Rows from block 14 of the encoder, named by matrix and row number. Rows with one number belong to one attention dimension. Each number is 128 + 24 x the weight over the matrix's rms, rounded and kept within 0 to 255. All counts start at 0. Numbers have three digits each.
# q: attention query, key and value (stacked) (encoder.blocks.14.attn.qkv.weight, 576x192, the q third), inputs 0-191
# k: attention query, key and value (stacked) (encoder.blocks.14.attn.qkv.weight, 576x192, the k third), inputs 0-191
q.124:133125104178160157124149162108052145146155117128107062171194161144177121140100180140176087168171061111154179101172117108208151096109100121164133117099091151114118138134145147169187154145079153126127164144110169123128150122167130163172144118098143152112165149137145177159177090108166142149071102083155148194165176154164192149108138136089157149076119133179158154195085160127139176100126130112081128081098095092126155149129124102141149131092073090129141147125180134131121119155153167142066110110095113102135084118161086153137160151161135147101106132156150122090119137074158127088
k.124:122125162131125118124110113114125084140094129117159114144135157104147109121122135127097153101124136153135147171149123138159093134147130146130132097098159129133126148118185092118169091132109144160160164116152148126116117121131159143118125128160102111037117122141132144128112149136139138123087147150148124123203174145112115145178120137157143159137107136107121117121140123094078123197089093160100131138090101057085132130121135115142085139076099106059045109125113125108095152133133115151124139141137113121131098090116142121118083080102092105108166069125096143118113141107115133136
q.125:148170126175128112153079126139166112097131094141147096095128110088122172160099127127110151099168105126089136168122126140103138146124116153077107087120119125176129170108143175167119164119137169148119135174098122140180120165152105124111156168192136161153121150112172141127122138134110131137144100103053083085163140159145144132144139117125151095138149128159064138109164122163090097113169142162201159117119133150124131155138132126109107133186149104117149121112121097090114073156125196117203123151131187138147154171133167142174153160135158144195143136144128154144169166194155137139
k.125:167181145165139156106065103095137161080083091149083111123107132143061158136117119142123136143128093137128144110135148103122136125139091146099128095127096137173154143122160174118084195105147131181179052150133111141116175135113107148112100124124126133142117140067122124156129168119086153160106088110066151119154140141162178125121130122138102110131119102128143102138128135100099114079128157127118177141178150158127104086087168164167153144128091113111156150110110118113132064068150167066163130103155170141176155137105097124126160155109122116169091154135078135104191130105132117139
q.126:146117112139129162126161156131100129101163137079093169139127144190151147134165153132100094146089198184156138080131145072103170172130132074139086141130130145084145141175142156164101173148205141138084135096126138140114149157158193090169163155150151129140162128126140167107137167172200141102186160101161120160132144137152047145111125115126123116131142089105194162136108145090161153121125084071198132132145126213178132140148140176110197107140098149093143130089098115172102192155132146148129195146078122148232202193135102167131151129159149136134174128135144128131100146193143115153
k.126:101137164145101083135102099131124124148196124112132162135176140109168140134146164137115106133118182115116137134107158175110127147146163118171152114108140189094141165152127126114172145120116120120114125081176107122133078146111073099150133141174170135124122104112159147173146140120144111074122170150167092114126077111115077110101099138090148121128137139173170129169133168074109146128122164122143094142170138135116146130145090142119092067071115141098133151144149121129104124160112089142050137109077127117147140151129094119120109139122129160127166089155212096138064122199191123177
q.127:132143129166137139148108135147159127096148147115139132118137124151105150102164146147135108113137109070109132163156129127102136154140088123072108085095125133134138123151146162149117168146142149147131104157123173132141119108168083111143125169093129152185143149144167114048158131104124131099121122119110132118116101096139109096118115099106107111117108124137060141156122121165117115090131134149180143108140137164133094137141125129149141134158177136183163201163173173140176118149132120117194113141143153162107137136140138138126150154105133149153143173134106179153150134092131132148
k.127:146149130167196168123165160113145105087096118145120078117115152119109116130122142116157131151108109123118146131087122113108107116129105135112125088085093090148119113106103145121097158146129146143169127133095153150122123125096156142101141125097115137130109117125121121153112150129116139150120124150142151116131102117178146139087111096130084164141124125094108096128114098150120151032139136127162150110104164139139128079122161137148140146143123159147209158114155138114184123109159170145147123127170149139153149114117169164138181161164101140162133134137137158109143126120217136116
q.128:107144159171181141110144132169130129122135117113097120135130138128117116138093126128117107133117138142145152114129154152154141120105156120137134073089123142119147149156115121122167134106132124117101122129133118148146103126124147096150132136119135153091150110130130128108142104104172122105125107108135089095124123134145128172098128124109129120125116162126127139153096123124146153119154125089142090113135117129116178115152149139135129133133146092119146148127168120109138153134105122156109139113129123121118142123127144127106138132124154152147110107137138100077100122160136110097
k.128:191143169163154135120143114117136115137100120129089135116156154180126114109104137112129135109129129107138203104125116147129109118108123136141145087127142118128153135134113136144143135134122107150150129103115152099103130108126124144145086109146103096080153138142142123119147130132146150130156129120093105120131107108143131118150094144113101141130117103143140103130141134085153158077122157133117140112179125124129139133087128121137146112136133132160158157108134119146150143110117122131141134152137135124118167105155102146125167141122157114145095135155107127116112156086134133153
q.129:167150149111125120132127095085118120141110119127150178135151146112122101128124141168143169143140108128157106131174113150108107101153120130171086159151134124166133128123151135125097126136153115127145115124107133123110150111120152129092131104090095112119116125087108100186112147133117130161128093152139151179129179124120160122169153135144113131132126168118145117117161125120151124144123116157095145145113134140131103149133166134138131141087107099097103079115070124111118100121179091102097123129155151123120121094138109123151114117155125094084134153114148134147126105117084149092
k.129:112112104099136100115084082106096115131108102122162086113132125118097123120122122139073115123102138150140136135154157139118118120135144133097118161169139129150128132130159144143090119116158103180147144134129101124146180147120107154127126121132153144148130132083134162147097144160070117135141135144111117123135154135157158167135129113126112124146127151146128123128127133165145133143111110137098161131125149153124122099117132136153136128131117098097101097084090133117107136095129127110102138152129115144115086173089157140127130129107135141133140121117130134103164106165155138132
q.130:144122122117114138184163142202182145145117143123187150115103116146125159136153118084094116116074142156124108142080194113154134149110150117074164138134122090091119110091119121119134120127147143136111133121142145127136125175117129139099139163143127137121101157138160114154149145144109135156130110134139119066135142148115122116168139158148092156145141116148136132101140109112142106137044112135129126127130135145165123122162148145142128076113100136101112124117109118149105147143112122153157178149094143194132141179119129138134115122123100123115196152133124143172128136156124151196
k.130:100152099113105150155183135154112120146164146122144151137157125142087118145104124138133125126120121151120139148124143156152119108102139165129105159148071102083093114085129091143115091090068128118137145136123131130121135131155141136109136106145131133145132113118148099139120131134107146151148072082117106105110130133148126114135124127102147126118124167138154103116132163082156141142119142122119122100142152101145121121150138131141148191170127115130083134074101144103122108131100148122096143138091112124144090119121129143150133125134109098141108085132153145106126137111098151133
q.131:146079109074090084135145159146159193166143155157133143105152104137137144145190116117108119151166161101134108097118107074153136135168157111138170165177103128092096080081091105072070110129155113089095082110139081120150075109119096095113125133142105142141099181113097127109127106076096090076117103101083096151145130151125116194099139136132168123170149110149112124137152126152107105140164130118148099122177120140148159099149090112091137157143114109089106105098073084135105104126069106140131110093116130077127147131094106120093112101114158128123110078120126093136114135159117100120
k.131:117051062081104086147188161151176140144171179153179133119116114126165150088162115125134123156146119119116115102104099108067133105132162108113145188167155089090119090085110104097117085095108147099116105121124144156111129116131097118111137175144116142162127179158171144107149138125162126147137110075095136118111168170137103120117132117160114169175145100164139156153103104135142108102138133177117110120107161097140102100165091131133121131163119104121096094094106120089098106171132124151147124154144164108100133072141123127134148152113131171157143126104125129181111154108124116146